From a checkpoint of a small image super-resolution model: widths [96, 192, 288], 13900 steps.
Rows from block 7, named by matrix and row number. Each number is 500 + 25 x the weight over its row's rms, rounded and kept within 0 to 999. All counts start at 0. Numbers have three digits each. After the name is the row's rms in percent of the matrix's.
# conv: 3x3 conv (model.mid.1.conv.weight, 288x288x3x3), inputs 216-239, a 3x3 kernel for each
conv.26 097:526496494514526446465481430494505513510496534472516504520497529490499492534509475502482451524490524494509553502483506501451495495509452480490494514489519535532518506484512514502520539493505514442525506506475458458455460508490496505537503528495515508489500479530502492534481504499491491509470492505504478517499483507454491490506487472482510458493454461479520476489514540466476491484507536511486486473475468499468481519497451511477485480485444477478533474517504491495523442507494487469509466518512471507490460493477513556497467545498459488515510504532500528497531462540499515524503482521519503509489526518505520493493496502479533544497479515497463511
conv.27 097:521467491488513454514447472491516485487480523523521504479467477528455496512556440524490428542463436540521510475525486487548457516519490485520488466521527519508514489539513499449518478500497506500482508469460450495515491502500508463480476501497513511519493493473522506518526492498482469509492488436500449488505508452500509514477488494478512458494502505498512518508500467490504503492504505508466519527408523490543481477532495497492483456483550495490512478470456543507459485481473499488482483469492517475519487501492541480478511504519540457456518511529503522499463526498509503480549519531535491538529519463492504475515507538483494512488507483459450515
conv.28 105:511455443506529487496471500432513490505517483511497467505514504527506504478433488499522491540490487517502484501517516487496466513475536456489544471532463464506491493474474507471468479474454521534478475488464464486453482491492497475528496461506494485488507497494513499473518490501519507477481526468482502462499527462470491480462508544508444560512389487496501504499502499511484497495462497520491509475479456484513495491474495497464499505532521487490554448468495524454527548427486551463528483486497501485499496513488478563508506501481498519475511531454497515530490505523486468494451506525515453517469577499522475507507489535469487511467543485457539506
conv.29 085:551511491508535501485487527509532497539501498501510507517464477542504541528492525491487492527503490505548520486509542540479518462519491517501535538468474517472506505485450514460551464487505463495509504515513477476515460497482531511489540490500508486494537471508513517476480505509508513476483460479521498548536482488435496476507529516534528482516467490505507489516490506482524499534494485533469503468522511520507514532482529507505484473499482473518529536522506479562540507560474518527494526499495500549483510499459500513514490534478548557509542512482519553466485483502481550505505531566459488519495531496504483506513473501502493506470470493500448516
conv.30 075:485487512581479530490514516549530508511519494509505497486498473491469450489510507515495570483531485492503472489522492521492509502483496480488479507518506484492490456470506472543511479503497506504505468477541544484478509503481499495495510509480473479458503512527505481512488486494531528512454444518490487520487520479520497517504544466519484529496495450473482505529546472482526508507486487521520548525500507511494491464502514501516528514530494512512552500531567524531494559463559502497481534505526497515530503509477476458518528507508511491504532508529551477544506551488483510450522446507470507486491501508480519500473485478537482489543476531520537502
conv.31 106:484534485518509511485467490475509508471477495497485520481507517538484498498486510475516492456497501510551492520489484511528513498472460517456522564465496524498521466476468488503562511488474476490480497497472488473522527506478488466499501513497478507497515487463482496493496488524487475473472488505469493505582451493509462466493526502542501492500510463485471476506481501504528474522490513491493487481500476489487478482515471496526490497563498474503472460540485477504509515462480477494504480492507514500473524469502494484520484487545534549524531494553520494526485533438489486505510496493488484479529542494533492523489486551525524507493477526505468531
conv.32 087:500524484509492482468551514512504507504519529459488498502483491480535508439491493495521472504531494479508479485504539502488463476461518501526497484489520480512468509473502491512509542541537468510474484523510462537499527495489465503502523514488499485497485451476531513521508482512515517497492506504442475463461452502516461476506510531496490492526536529534514482483544492462514505498512476525483471519555535499521492498549496454530492492493450522504539535517488504451461481505497469482471516480490482514509543493499519529513521476555471485436504519485494480509442453518544481502495503481545505469518476424473474477483537497471490513467455444488522535
conv.33 094:497526526490529500494474468483477472479523479469481503518512482466527479490505478497553490499496475558516503504482512477556502497505486525526458443509478449434500517411494510523511504502485492493511472462459464483480503496462522483508490460478472507467510526501518499516511562498484523531510475511511466486486493496465451497506537490496483460500473495482546515496491491507501480479530464509487462516526487465542503475523526455479474529492537498465527499474489504536501491502480540531495467512493482495514527466509516514525538519543542510518492504460486471545477500479473553468457549471522555499496491500458516574485515482459511525482524518530484534
conv.34 077:505545530468487514483490507493489468498525535496499462473548520499516486513515484547500524557505510520499466493526503517495530524438416460498492515494460462565491475470517499492490475512516491534493501480500511536537501532470550504512490526509476498499481507462507497523472520527497522509500526519495529481490478478477475498508499474497480529520525469523481532476484521473525505510535507513505485451511494523477479555500506488542463476498486476504471522516445514514547513503492493518481496506501512521510506503500459501519535517521505529467525476464497549478520495504518503493499521480493471518457527489502489515518546492514539525567530527535508490
conv.35 124:513493534515500508474486495503470522545523497511500498480462474484521534484480458476496508540475494533514491479500462486483497514494431509486522492558535510483514513537506487480524471458497484476511463500521485486488487490475514497476488487516490519507486516482497492521506503491494492522478475518509518478494497488493509476511473498514482525507473470486486505471491484511489511503477517501486507473498448487490500484522522464512485440502574491479558458589514482499500518443484488486461477500504508483502462485509495469486508463500500470500491531523526517493472539560486516488495481464506470522480489442485449514507479487494551534528490543515501500
conv.36 104:500502500484482483502472480469500512518480528458482467509520466506481506499472491520481508465460516460551499510457463508538474518473559488482524479507522534479462491518507526496460499501535498519483499451486479502474506526511505482517487477511518476489476525470505487529528486507477516497499482529465527474480476512469470498475514551517401505497484437496502485442542496505456488502495442466513516474470520510442495465533500517478489491532532491499553513494467521502513480521534457532512488485499533498519482503466499494468484522447474488482493516463470524480492495461505496484471507487498542471445513448509474536489511535505528509529458502551513527
conv.37 105:488507502499486496473547444496520495438476501486505534501509477464518489429518447476525468486489525481471493485481484468496494535490528491533470473501507467501541512510505448502480486527514518484449481512494495496525525475491495515485508506494494495493510478473487453521482512503493485511526512501506460495476537461474467482521503476509443532508464496492472468492521473517519508508480472453485532540554546515525481525515466452478506520510514536481548504454499531456491446478544512461468469500460496492479552493507500471519514536544528481494526490535513503523457533477456489500513491478547451559500553491463542466483494491497495477448529494509499509
conv.38 079:507519500496528509503531488481504505492534524523469501502509478500492488544512496500473465490524446504494485511512504455488497493498519462486498511510517483474508555468539489527504475494507459504481538527567532491496520489503494492487495513534492503477522497493487459491510515507544525494534496486474500520527522524529513499486510487498535472494488472506528482484501514508432465465500520509498519455530492528535540561540525494538480506533462519491513523494470493484520495536528498529539486485531497493497494494501488529469548517500525533477518469516456527493497497497475460490457513493513465532493483431527491468535538506513522472490504471505504457
conv.39 086:495534502503509477500468532518479500517514536499529493482499501485480483475461477485478511503461540501505489497474491474451465495450498462460496518541527512527503528531492481496498487513491489507503569502469470505465495490495487519490531507483536482526519488511500514476504532516536498538530478537474524481515458500507514529510524538462504515544479484508498506502512477501491521522506470503497467482486485505489493498546476532519524492525477547538521503475548494486544502529446487511491497521505519498515491494488504491566512517495516547516481526506592526468504448522484463516507472497508460493533470507448529500477473478505527458528474479550525569